config.toml
model = "encoder-decoder audio transcriber"
dataset = "melodies that start on their tonic, played by one synthesised instrument"
train_examples = 26041
gain_aug_db = 10
noise_aug = 0.01
time_shift_ms = 100
n_mels = 80
hop_length = 160
input = "log_mel"
spec_augment = false
win_length = 400
tokenizer = "char"
vocab_size = 20
encoder_arch = "conformer"
encoder_norm = "rmsnorm"
encoder_activation = "gelu"
encoder_mlp_ratio = 6
encoder_head_dim = 32
encoder_fused_qkv = true
encoder_qk_norm = false
encoder_inner_norm = false
encoder_moe = "soft"
encoder_drop_path = 0.05
encoder_num_experts = 32
encoder_moe_every = 1
encoder_expert_mlp_ratio = 1
encoder_slots_per_expert = 2
encoder_shared_expert = false
encoder_subsampling = 4
encoder_layers = 10
encoder_width = 128
encoder_positions = "rope"
encoder_kernel_size = 15
fusion = "cross_attention"
decoder_width = 256
decoder_layers = 8
decoder_norm = "layernorm"
decoder_norm_position = "pre"
decoder_activation = "squared_relu"
decoder_mlp_ratio = 2
decoder_head_dim = 64
decoder_fused_qkv = false
decoder_bias = "none"
decoder_qk_norm = false
decoder_layer_scale_init = 0.1
decoder_parallel_block = false
decoder_dropout = 0.05
decoder_inner_norm = false
decoder_drop_path = 0.05
decoder_positions = "rope"
decoder_cross_attention_every = 1
decoder_tie_embeddings = true
residual_init = "none"
optimizer = "adamw"
lr = 0.0015
beta1 = 0.8
beta2 = 0.999
eps = 1e-08
gradient_centralization = true
steps = 6200
batch_size = 64
epochs = 15.2
lr_schedule = "wsd_sqrt"
decay_fraction = 0.4
final_lr_fraction = 0.1
warmup_steps = 1240
weight_decay = 0.1
Rows from block 2 of the audio encoder of a small encoder-decoder audio transcriber, named by matrix and row number. Rows with one number belong to one neuron. Each number is 50 + 15 x the weight over its row's rms, rounded and kept within 0 to 99. All counts start at 0.
After each neuron's rows are labels from the 100 clips, of 14976, where the neuron reaches its highest value: "top examples" is what is common among them; "peak on" is the class under the peak. Only what is clearly more common there than usual is listed. The data: melodies that start on their tonic, played by one synthesised instrument.
# fc1: first MLP up (encoder.blocks.2.ff1.fc1.weight, 768x128), inputs 0-127
# fc2: first MLP down (encoder.blocks.2.ff1.fc2.weight, 128x768, transposed), outputs 0-127

fc1.469:36 41 57 29 54 43 57 38 67 34 67 41 54 14 86 51 50 56 55 60 65 61 53 73 56 56 70 39 70 35 28 52 55 39 56 55 89 45 57 37 53 48 53 50 41 48 37 47 42 38 65 66 61 56 71 41 72 75 54 17 38 21 43 56 55 50 73 58 59 55 30 88 47 70 35 51 33 37 50 57 85 56 74 33 60 48 76 34 51 65 51 49 58 52 48 50 54 53 21 22 51 59 72 50 63 39 54 59 67 70 47 72 73 45 39 59 31 76 54 67 50 26 35 47 50 76 39 41
fc2.469:46 63 32 62 59 51 45 11 44 26 56 45 39 21 60 52 45 60 27 49 31 20 23 43 53 46 64 63 34 51 07 49 63 45 60 52 46 35 36 52 38 46 62 39 61 57 63 26 56 35 49 30 41 78 29 52 61 35 19 49 55 48 53 48 54 61 42 69 20 38 36 77 34 53 50 33 30 64 58 34 62 42 61 53 23 17 72 24 44 34 58 54 34 66 33 59 41 33 51 38 51 37 35 59 56 45 49 66 30 40 62 59 80 47 36 48 56 45 65 36 54 35 28 40 77 60 56 70
top examples: the note G#; the note C#; tonic: C#
peak on: G#2

fc1.218:60 53 55 29 50 65 59 14 51 56 64 47 43 24 81 73 51 39 36 54 17 56 64 29 44 50 41 71 39 72 59 53 65 22 28 51 58 58 36 40 55 66 18 44 52 60 53 33 33 49 41 64 46 50 50 43 64 62 68 53 57 54 65 70 69 00 74 34 80 48 37 74 65 73 40 72 65 59 39 37 59 41 53 30 28 50 50 45 57 47 51 37 53 51 54 40 65 63 77 65 66 51 66 57 49 84 40 59 58 54 32 58 45 53 55 55 31 30 38 50 33 47 35 61 57 38 21 50
fc2.218:63 54 52 47 47 67 44 40 56 39 42 28 57 44 46 81 62 50 50 34 34 59 66 46 54 48 56 35 63 70 49 22 53 68 46 06 21 70 65 50 32 37 44 52 59 62 57 33 45 46 63 61 48 67 63 44 58 61 17 62 44 54 50 65 47 20 56 24 56 39 40 51 44 53 64 60 53 63 35 33 76 38 63 22 22 64 38 28 39 44 78 07 18 39 62 71 82 57 59 47 50 41 61 59 35 65 62 33 40 54 72 58 46 54 42 53 40 36 43 62 44 45 46 51 89 52 34 39
top examples: the note G#; tonic: G#
peak on: G#4

fc1.132:47 31 55 36 50 47 26 58 80 50 43 55 56 81 91 64 47 34 43 56 54 42 59 28 50 62 71 33 18 31 54 28 58 46 64 53 30 33 53 55 56 59 13 33 43 50 48 33 32 43 26 53 73 59 45 45 21 30 34 30 67 49 57 53 24 52 03 58 41 27 60 29 41 29 52 31 59 47 52 45 40 54 35 47 46 52 46 58 34 59 61 51 48 52 61 57 63 41 49 85 64 58 27 22 40 63 44 43 45 40 74 43 63 61 68 53 58 36 67 64 57 40 44 63 46 50 25 33
fc2.132:39 52 43 41 27 31 35 50 55 62 49 50 44 45 59 93 56 51 53 51 55 53 52 35 66 69 49 54 64 52 43 33 58 36 51 32 49 45 49 52 66 40 69 56 42 37 59 53 61 69 51 48 40 55 92 71 24 30 51 49 58 53 78 69 49 42 53 55 63 29 55 32 43 42 70 40 58 37 47 47 44 41 63 61 53 37 39 29 59 45 49 51 45 27 75 40 53 44 63 30 68 38 72 55 43 20 46 26 24 71 89 32 38 56 31 21 62 59 43 49 56 70 99 47 43 46 63 20
top examples: sine tone
peak on: F4

fc1.564:47 46 31 79 63 24 47 43 58 32 53 80 41 42 67 49 59 48 42 49 39 65 46 44 40 29 70 37 89 70 40 45 61 62 38 53 36 29 50 39 71 45 47 45 30 74 66 30 55 47 43 51 24 48 54 45 70 37 67 74 47 33 30 54 84 33 43 43 58 42 44 81 35 65 43 11 49 37 19 32 62 57 61 61 32 44 36 23 38 50 49 63 38 67 37 73 40 42 28 34 54 57 46 39 65 34 67 53 52 49 68 69 65 76 61 25 39 51 63 50 56 24 49 53 61 57 59 56
fc2.564:61 35 19 50 65 24 71 23 55 46 50 71 34 53 63 51 46 35 37 45 39 41 36 43 36 49 48 55 45 46 50 22 16 41 66 57 53 40 20 46 41 59 47 44 06 58 64 15 75 64 46 19 31 52 51 38 48 21 59 49 40 42 34 36 67 64 61 61 42 53 36 48 42 71 31 55 37 44 55 64 43 60 62 69 38 35 64 25 36 24 32 53 42 69 51 64 53 46 41 29 27 36 42 70 65 50 61 84 65 71 45 46 78 53 64 34 61 41 52 41 63 29 54 56 67 55 40 60
top examples: the note G#; square lead
peak on: G#4

fc1.576:53 60 66 32 72 59 56 26 45 38 32 39 46 52 46 31 61 64 68 58 48 40 56 45 56 34 64 49 67 63 49 53 63 85 58 53 36 50 53 35 61 72 46 36 59 52 66 27 57 64 84 58 56 52 39 31 21 28 32 56 65 69 37 58 43 52 28 15 50 61 60 30 74 42 55 71 53 48 53 62 53 13 32 35 42 50 56 76 46 52 57 66 43 45 50 40 65 50 75 60 48 66 41 44 50 82 87 45 49 50 30 42 23 77 36 45 56 60 49 83 58 25 58 65 82 54 53 44
fc2.576:35 43 41 51 36 36 49 51 75 40 44 43 46 51 49 46 66 55 40 56 33 37 68 20 54 48 44 32 61 57 77 26 65 48 61 50 09 55 49 50 54 44 51 54 81 52 53 66 43 63 42 83 45 59 48 46 12 28 34 53 61 73 47 51 33 25 47 49 56 52 53 30 52 32 45 41 69 61 38 45 59 63 63 61 27 44 56 62 35 90 67 32 70 44 59 47 59 46 75 30 49 53 27 30 04 66 45 36 20 38 46 55 43 45 22 51 66 49 67 62 20 52 51 73 44 49 55 47
top examples: sine tone
peak on: D#3

fc1.114:45 91 36 56 47 54 42 66 53 43 49 46 61 26 83 67 67 21 55 36 00 40 57 52 36 35 55 47 45 37 59 35 18 35 25 29 65 48 27 44 50 49 39 45 58 35 51 51 48 42 41 48 40 53 44 79 44 30 32 42 48 32 50 61 60 55 59 54 83 53 47 54 61 50 44 30 74 32 57 41 76 61 60 31 71 63 56 58 33 33 32 22 56 36 66 53 45 38 74 75 46 40 75 68 30 40 73 32 54 58 48 50 73 57 65 59 46 35 48 56 49 46 62 28 67 48 36 53
fc2.114:38 51 54 48 57 72 22 23 45 33 33 33 75 39 41 90 31 61 48 54 27 69 53 47 42 49 67 61 58 46 28 26 41 54 50 49 27 57 54 40 50 43 54 63 29 26 48 39 64 55 67 37 39 61 45 35 34 44 42 47 41 49 60 64 44 42 52 19 68 60 49 60 29 57 49 85 41 51 18 38 64 36 56 27 35 65 42 13 49 68 72 36 29 62 34 59 65 33 33 55 54 29 54 80 39 44 72 34 66 59 64 72 51 67 43 40 41 29 42 72 33 24 63 44 54 49 49 43
top examples: the note G#; bell-like
peak on: G#4

fc1.383:65 45 57 67 38 30 41 84 55 60 67 38 56 44 47 25 46 68 55 62 34 51 30 48 73 60 52 55 72 44 44 50 35 38 69 66 50 88 50 64 49 74 58 73 21 49 50 29 37 65 59 18 38 42 61 65 49 40 60 36 49 57 61 51 58 67 23 56 50 66 43 81 46 40 48 55 28 41 26 58 34 57 33 43 69 38 93 47 56 36 34 81 60 63 44 60 30 54 54 55 33 40 71 51 41 16 73 63 70 68 41 45 54 32 68 31 62 55 46 47 58 34 72 63 58 43 55 35
fc2.383:66 35 46 45 39 26 77 50 50 47 77 62 61 72 67 37 59 55 64 71 51 56 43 59 53 61 61 64 51 59 53 19 12 53 56 60 67 64 25 65 41 56 39 35 39 64 36 37 53 44 88 47 28 47 63 65 28 40 55 56 23 50 32 80 63 67 52 67 45 48 64 55 65 53 54 54 30 49 72 77 36 46 48 46 89 35 60 21 28 41 17 58 57 45 41 64 45 45 62 57 47 59 60 39 64 38 16 68 74 56 45 49 56 72 69 33 53 63 52 56 65 52 71 39 33 44 43 42
top examples: the note G#
peak on: G#4

fc1.256:48 44 58 40 46 30 46 44 50 83 70 42 78 52 66 47 52 63 48 49 40 55 46 25 46 39 40 65 84 62 56 45 66 37 57 49 63 70 62 46 39 70 20 49 68 62 53 64 44 58 20 43 26 64 57 34 36 42 69 47 52 63 44 82 46 62 42 31 36 52 54 50 38 39 70 54 44 55 59 74 69 57 31 47 47 67 57 27 48 58 57 77 46 49 68 36 47 26 68 44 52 49 55 50 74 66 72 33 45 05 84 28 44 53 43 38 51 24 39 86 56 71 43 65 62 35 36 66
fc2.256:47 54 59 66 64 45 56 50 33 53 44 20 58 59 43 46 52 58 61 58 39 40 56 47 35 41 45 51 54 67 59 49 51 21 44 53 40 49 43 64 60 25 36 49 32 72 49 67 59 52 89 60 58 67 68 34 21 49 43 47 47 41 64 62 52 71 48 31 58 35 79 59 62 74 57 53 48 53 65 21 21 33 70 45 49 61 36 42 49 63 58 08 35 33 50 71 25 60 33 38 48 46 64 56 53 52 31 23 35 36 73 40 69 55 52 40 79 48 57 72 54 68 51 36 33 48 97 20
top examples: sine tone
peak on: E3; F3

fc1.360:44 70 05 48 69 23 69 66 91 39 79 45 40 30 65 48 42 30 27 69 31 76 44 64 55 48 28 59 48 43 38 48 67 58 52 49 53 46 62 35 97 46 74 59 42 35 53 40 62 60 48 59 27 38 41 67 23 40 62 30 60 28 56 54 36 41 39 42 55 71 76 36 32 58 51 32 53 37 29 43 68 58 54 57 43 37 25 28 58 44 27 68 53 56 44 64 51 63 57 48 32 58 62 50 55 36 54 23 46 49 48 44 48 61 61 58 57 64 76 53 59 34 71 52 41 38 46 64
fc2.360:57 47 26 46 67 36 53 34 76 45 65 68 40 45 43 56 33 38 62 49 38 56 52 51 33 56 51 49 50 32 27 48 44 41 41 50 79 35 41 46 56 61 46 61 16 33 57 10 90 43 47 13 42 25 49 39 58 32 70 57 47 15 44 55 53 48 38 49 45 60 54 54 16 86 33 49 37 46 42 72 64 25 52 59 67 13 59 48 40 22 33 54 42 52 35 65 66 58 44 43 36 28 57 63 73 50 66 67 60 67 52 52 63 45 45 39 53 51 53 36 64 21 44 44 59 24 49 58
top examples: the note G#; marimba-like; tonic: G#
peak on: G#5

fc1.471:58 40 66 26 76 37 54 28 19 52 60 43 48 39 58 63 73 41 60 58 54 75 51 52 66 61 52 37 90 62 40 15 20 62 76 57 54 50 55 48 67 44 47 36 59 51 41 30 35 60 19 49 52 52 26 60 55 49 33 40 44 31 49 39 34 52 58 48 55 58 59 90 55 87 66 31 44 63 38 55 67 39 60 36 48 49 52 33 67 43 57 34 33 48 26 63 55 45 45 40 75 54 84 44 42 69 38 48 47 41 70 62 21 53 57 70 41 38 34 40 33 43 74 28 30 52 66 46
fc2.471:51 55 45 44 69 50 48 26 43 61 34 27 29 36 56 64 52 67 58 47 47 45 48 33 65 38 60 50 86 30 37 54 73 45 49 49 48 50 66 65 46 51 64 70 59 66 38 17 43 51 73 30 48 65 43 52 70 91 24 51 74 54 32 56 42 50 52 46 78 29 45 42 30 64 64 52 35 42 32 23 78 57 49 48 41 72 20 68 35 33 93 31 35 49 31 63 47 61 61 35 50 65 46 71 51 44 34 58 38 44 62 81 51 30 45 59 68 59 59 44 43 43 42 47 71 62 32 54
top examples: the note G#; tonic: G#; bass guitar-like
peak on: G#2